python train.py --image_size=48 --num_experts=4 --moe_every=2 --patch_size=[8, 8] --projector_hidden=512 --residual_init="scaled_by_depth" --grad_clip=1.0 --lr_schedule="linear" --weight_decay=0.2
Rows from block 11 of a small self-supervised image encoder, named by matrix and row number. Rows with one number within an expert belong to one neuron, the router's apart. Each number is 128 + 24 x the weight over its row's rms, rounded and kept within 0 to 255. All counts start at 0. Numbers have three digits each.
Before each expert's rows are labels from the 100 images, of 14848, where the router gives the expert most weight on average: "top examples" is what is common among them. Only what is clearly more common there than usual is listed. The data: close-ups of made-up surfaces with and without defects. In brackets: how many of the 100, against the usual share in percent.
# router: router (model.blocks.11.mlp.router.weight, 4x128), inputs 0-63
# gate: expert gate (model.blocks.11.mlp.gate, 4x64x128), inputs 0-63
# up: expert up (model.blocks.11.mlp.up, 4x64x128), inputs 0-63
# down: expert down (model.blocks.11.mlp.down, 4x128x64, transposed), outputs 0-63

# expert 2
top examples: woven cloth (72 vs 11); no defect (48 vs 11.1); defect: none (48 vs 11.1); carpet (28 vs 11.3)
router.2:166175177125134179152137166079107131103132150105147103074152091099101153165124120150123139142123140108128116206116130125134174144116124129140142104156137124143113134127142097150125170139152111
gate.0:107095112125159141160146103096104107149149164152132115145102137096122141129105159124098122147119129097139125103132105143148113076116128120149145119146145181118067176146143123127099170181144152
up.0:140163164120106150105133158142134154104104086096109110111174125172137132127181129172150137162129167138141136149148172096145172151167161130116122125126116080142165113125122143145146137099147109
down.0:163161131092095103140144106134115061117126123104116086097116145150129159154136132126151104105146102126135150119131112121144127093094099120086153127150131101154079079117116142132125126115129116
gate.1:159086161112109117126092119154181142098157122134112175121115160171141144127103104111131158143137110086122129108184143119117120108143138154120137138142107100139141127132137138145155100108070119
up.1:126171131133132126149146201155133134122096108148119144105153090132144115129165151157112163140134147130133172166089099106162138157133135155112099122115178120142146142114138121110146151113130167
down.1:128110137106141172141118158138098174144195074096109165146143129164133106125107116086151161132101117137127118138135134153111136124100116167094100145123079159135132161147149133129114126132130145
gate.2:146122134145124125114121057149129112098134148130105131169125184173120108150143143123167136132128142123172108118127118137081156132162130157134143142123117120101143118139078129131119118088150115
up.2:147107131098137095156102173161153138130110114138148154116112104080154180104137116151127121139155139124126133101157144142109100104082109165146144150099131120109110119120134102127149100113098151
down.2:133152126153181107148120150139156105161102170174149160175116131103147154165151162139110153116116155121124167098163124141129135101092107129140147120102180148124065146124136156124117111134077169
gate.3:136149093105187134145102064103126131129145122132090148121117155090120128125122147136107130107115147094145107157136147115102104090133115092125143133155122129166114175160073098135156156141126149
up.3:145103153152105111107147176167135135128114140121161105132156106167143109123140119106143124131142114162113144102132117133138138172139131166126098119090137114102154069111163155127107078093116105
down.3:144161112090113129153090084063147126130111110140127105095123116123130162122153094094105111101155086113118116158133102144103149112108098108112173113140161112119100108122128090144109130120099118
gate.4:146144133130129105117116110163147088134139116091098152094093118182165133085127116113151123132111168097096137101095097094132119152187167121154168131147105100097131114210148131116153157116136131
up.4:123116146129154152095124122096130150121123102135134159119095145141125107132115125153130150136083117096126121129197168126113092125125129110140142112183089101134098149132156128129135133121110108
down.4:108137169121163137111123080162145101127113132132164173107143111145152073141148172130144107117139136061125113142150151158115129131129156170101151117145127088129111113127172129128157135098099093
gate.5:143146101088117111098142126081118141084057144130142117144136123073130131167132138162113092121134151108160100127161151115137145122145146116067097122130143130142130126109122149143131140142160112
up.5:137143071119102140121100103125107156134111136139133100129111112097098152099111142139096143168169128150128135100117105126124078137103114174125114123083147137162131127114123116122161122157169136
down.5:111107149138134129133088102131145107116105122110128127097130160119134075107158106085146096111109125128124106111137104066108122122118123122136144137114115104113144092137147142101148093067117097
gate.6:147123116115126134163096125122156137147118117099090170096105140162117139177090109140089132141111127138117128132176127099142144149147112155110127099125123166156098137091144116136141117131106159
up.6:120144147139110134147151133066170128144118083107121151080118132133111135117148153160148134145079139143121114107161165118158141118155145098135113118150110162159122126113154096132147130142185145
down.6:067150149126140151112118156128097157115136144114116118133140138128084074163146157098130130128091118140153139117094124138138152133078094104137121132121152103110172113121141107114110154115111124

# expert 3
top examples: wood (100 vs 11.1); bright spot (35 vs 11.3); scratch (29 vs 11.6)
router.3:104129128129098127118132137180189155124128098163145137141113128151104108119118101104153136147141086164082134125127104117136124141117130142129123129132087154132149156123155146049118125124135127
gate.9:173095087129117090138136140154175163145116166164129165124122129130140131159137147152119136096143128138141140103165171111141078120125148126139120132092152130148129125120148159176125083180127142
up.9:154096111131106073142116130163165168150125130106121129130137116128102149144149115122145145072112113161114146127160160132117097148091114166133126121118121136166137105093143134109120071134125142
down.9:144128103109143127093110114125076132109119128109117138156126113154133108148140111156145089089144153083152138159092119113105130141100118151129144088114111126110113123137115148147115080117156115
gate.10:139100150153127140118123145128124090128120120143141155141139139154130109176136144114146139160149131107157134094141164107092146081132138163118092130150122126122089103116173145126139094173101125
up.10:092108151156147154136144166131140119136134087136168126119156145143149148131139136108132153151160144144126128155126170115096147121137130162138057142144111117143118128125180111113177113144134170
down.10:122103148150129091160119123164113125163087125071124134096131144147196095128123100166153103125100145096118161133074126151090104116145125124158137130103140101104123147144162143099127134126126114
gate.11:137128129150150136126118122128130120139120118136119152094141125141167121106135091103117099124126166098136107133132129139120149082147163125118093101146150119120114102168149109170104122113092132
up.11:111095087130139177128139119114103135138129137119119127121125129129097178134126141150155130131110103127088103142127105186126190129118112099134155148164131134134153156109108132123149078154162108
down.11:151122150080160163105136118132105117120194148114109136132122110150096124132147130141158169141107117106111115132155152115109132179087124147066132136160133168155139096105114122129123100128170162
gate.12:133156135115104111069134163137079097106099104165119105082135102117087148110142134129136145104125128142126114143112134125134172128092121124135100116114114072122132126105121103096153101117124130
up.12:126126130093092120107146165133075077112107128127130061090142098136094139151125173123127132112137112133118142131072163102120133147123126139134115111092115102121125080108127129125180106150134142
down.12:050145141091129162092133133116082148110131075133113111105170112140105123103127150130138155121108110129148153137085184143128143128145115165107122147102124109111146114121129166172108126148121125
gate.13:141091133071137102154096152101156112132125148138157113151090156096119111130100109118088115098118137112104075096125091083099052077129155095108145103114111118097086106158073115129138098124080128
up.13:131149183131124170173091144122151115103127126129142105135141158089158141116102052131147130133112118121107110136113136089119120100166159152113122132126148117132112159136126145117109180169144122
down.13:135125187102167171083143130172143150097139112145133147088193154146195119118135109151167121147119147123122117166119188102123131152144170174150132105106103112124129111173140128146134109120110129
gate.14:143143187136124146148105129130139088115137154114136124141137132142147129141156138099110117145145140108108124118107132104064138091158151159127101114176131122119091099148168119127106159147113131
up.14:135106132143130122132136112147160128143144107154130159124127141140183087126155125083098145147148162123184158128109116130146100120143128124125123150132106121095134122112127122140111168093097175
down.14:141127104171118085166144128113142136133079152147146121111107168160174110104120123132129117134162169134170148140102121130133107098136139089181098111053140106111108163172148112094155138145114098
gate.15:154129097134120077103116117132155145164105127152149138154105154121158109168133081095130127119109140134146111101125152155102054112127161150100160109118152159116130133157114155128114123174125148
up.15:136173101110131126133182156149135167120135148129093143134153156151115188163099153113148148131107147132127149140105094122158161135118171097153134174158113134149132166144154151142136079128130107
down.15:176090122131135125144124102136102137139102155125110118089161126110122130158098113132097118122104165154090130124124119112128114117064129157156125129138111163150114136157140177095135096146134155

# expert 1
top examples: tiles (100 vs 11.2)
router.1:143103105126153067124111091132087108159139129108075142171145153146160130138136144108114109104092126127163150039119105121115133099125108123132113140094130101149151111116110126143117107132104161
gate.9:128177163148135123122129116123162127130146091119133163130153147126127157165153092106121136149106114150141128148149077136179147143150146101117123148155128151101139142147119130077081147131083131
up.9:132145133148100128122145133079128145160141152127123104156161145136128137166123132134091122160117111125147124140175098108171114168149118091105111091158117161117132098133139173128110152156130129
down.9:146139123103093099113168134152080093135120172159117121150149102185133151154109157174130126136105124131142173117142117121140090126119164142168172094057122125136097143125159182125131083133137120
gate.10:172167058146139075107153108161123174133109131136090121132156118102154167124134116162119157122165128142169129071128138101148107125111110116145102132131135121138149142125148128127131116106118130
up.10:180161113151134132114156112108156149104113159108144110113106120127135147119131151119121125140113130166124096133134120072156120160160145076120096125170143097139173125135114138168101161104152103
down.10:165155138104132168155109142139132120161113125145149133109147127095110133162128056067150142158119141113142125109117165057096129122139136142153171113174110144128115111129177129069133178154147169
gate.11:187147086156136095121131114168085147140128134151124124134122152120137127150124101123122161108131137177113144146159153079132178124088136131148072129099149131152169142123139148145137132141124155
up.11:153138087141150111130117125152092145166140168129106127171172150120138134161124101127112152126111127120126150138151148157102163092078152168134123144085161140163111124112145156143143099163103175
down.11:129099117128130078132151123175139186140101180116079130158113115099154134155106133169143091123158126115128117100130153138159133167119117109128156099126156149142157141108147116155112076158141104
gate.12:130130124140110135112158156134138128158136086120094148100115096162107106122111072138136113149072126116118133101093092113140141173125097128166140125121090088107145129104097111079142138121118121
up.12:126127125111128117165109085106133124101132159142147109153122165112162124129148183098124148123180132138160103122152133147104086095126164147094122126112154151130097113167155147171120123123137129
down.12:152086133114143115138133097104143167120164163161127166157152131119135140144162125071184137146112135118133123100153141151137117129065144159067125151130141105149168078086094160153126126138123158
gate.13:108125175140134118109124184147134124153112098105095141115126106149091129128114122102153093115101115146089156103100122122126126156116090137156138112137113104094163133115128100069116133113116123
up.13:142129094102111150151117068099142133109151167149151110117134157098144129115145141158114156149166138106171100151192154155130109067148145116116137160134138129170098131152131132169132132138161134
down.13:168113114112113110169137093086162156146178166152109171142130126114156149125153129070154118164119131130140111087128133101144102138115146126072126135148131125137147068100107165157110134132125174
gate.14:114179119135144116124123146150180153104162114200152131126141135124141127091098153149128123136156173104073143111131125127133148118138176106164099135115162117165092149154107127113131136099073116
up.14:137151106129146122135133121135094137118134134112147160116125131098131174149159106109113155122117096187135126183162141109176147101122111137121128141141118174121142175138125130125108118128177133
down.14:075064134106121133131142142126120155177187149145101096128139148093096150122146118118114151145087135124154124102118144151095163101133103147096124136153121133126163092111108102131138076130119155
gate.15:114146068125119121136126144090129096109143118124116115091109076090126129101128176132087151150138149156128128137162144142100123130101106107154105130127136114125135114096128123143132120108067114
up.15:157141139130071146139129130128134119163067135114104097080086063110141128096162134143073135128161136155129184144113135139159108142135103110137132136137147111094095080134155110157121122133092137
down.15:146185118117119119141124147119150179148088125131087138134061140137153116149107107128121110120118120106173149156103136140133115137103137123161156105145155126146089165146159141125101190129112127

# expert 0
top examples: wood (94 vs 11.1); hole (31 vs 10.9)
router.0:081111111134131157119133133147133125121124134151169137118088162121130126087145160137130122119155129100162112178149181151123065128166147123105127145146164147094105118140113137151151102133130112
gate.9:113133111104168122136137101160162165178134169124115105173126100106089125189110151125117111126124122129127124109109147150096118155120087121123157139122191135171123160113179107100116131134125131
up.9:157147113127096140146111108082118131066143074131153099121114146125140133137158154150107179141136148146148096124133113126158135115110135096113101167115094091124129107130097126167156145132116125
down.9:142102137158110136148116115097123123095165094165119129108131124176135130107105115143156118156131163126130109127156123141130093092078143156177139110094105137161127107136115150132156094116146155
gate.10:202141140141127096100109136128160160101086136125093142128118099143106094155112097141115091139106118133102149084157130133106124145119133138128124097126139096150136140135186163098113115114088090
up.10:113132092104145151104081116115084084161139143059141136151135151127160131125156132099093148102130144151155142121150127067138172113139128105124143140099086155145156179112177105124140157131125114
down.10:145163098115122113117110140091113142153060129150123135135127120116169121157129124118101132111149132154127125105149121091139125150145156127138130145154143152145136174111167096120121144145110140
gate.11:094096131122192110115130157121138127152080151148123138138109110137120105130102110112139080111121119082130158119103128117106161124119152122108158080118134138144103152162180076111117126143101139
up.11:134108106168137103121119150129120115099120143130125155102138183147154119102144116090089167101111127118086129109124097095121103078135135115123101131135106143115125156156066122121159134125092155
down.11:158102151116126153133109131084149115102162106150162131105116098106093131147124117133174110158135146140131109139150127143134124098096126153134134105128064144186168115109105150127166119155200164
gate.12:160089080143122097106112093145136138135134125099084090104109104173097109121106111118162148091083106164147125103134126120089123146108093142149110151112118094116171122126118123092138113092147137
up.12:132104067116117111127146151128126120124141122122129076121113153141095160132142118140135173121115129112160142114151147115115103073141119124103091133128139136118091129132087115156141103136154159
down.12:174097092160148129119141134120145143121133166109105117129140092179109145157101199152157116161083150158138150115148142139133082161137135128134134113152124120153164120090115144115114092101113110
gate.13:144152090148149138110123149135169158113108145104080145134151125146118136153124120159122131153111117118126165099140129134146152117129125135171161134167105099181136185187175108109128142119134140
up.13:139114151122110149130132138112126113094088141150131107144096127141121121181148123142133140133148170108028153137115149117115108133136167143161131133118136089134103144132134145127108138157110093
down.13:155074176119130127184155163115154131140150144126150098108144148142130116145098143105144094132096127114040107143129142122158101150132100118142154102120128172145128121168121130110129154145147120
gate.14:153122129174097117144140119159180137098151156138112171119141127138109104147113141166164127143120151145087153124162109132159103137130134125149185151097152152157129130123107150143138085105090103
up.14:113123149107105148133111089117139136154151132135109116159142120131164126095115126106171100080133110063194125140156105149140113137115114121077152099125106117144134080148105105106113150127144116
down.14:108198124145110136100123096107139134121162120124079137140108129132146128122152139128133154125121151130182122152110129111130124145132128148123137132157156076124102135145121191142106110121127138
gate.15:143131098136155155131126104131173112158116157109088162124099144142137130144136156124099142150131091120147131137159122122114084132167114131140108135171134137080144126139109099139122143137123133
up.15:128158130087105155098141109157176154115122125188096112167127127129065124133151123177164124134131156144153128143153154190135111163119143110116116149134145105167134135105112136101118075112144113
down.15:107134089090108115100135095172120138141111137108128091142135101136129129155104154142138119097168071123125122152098133132110128162127099107068134095163155128117185119091114132135086124108163122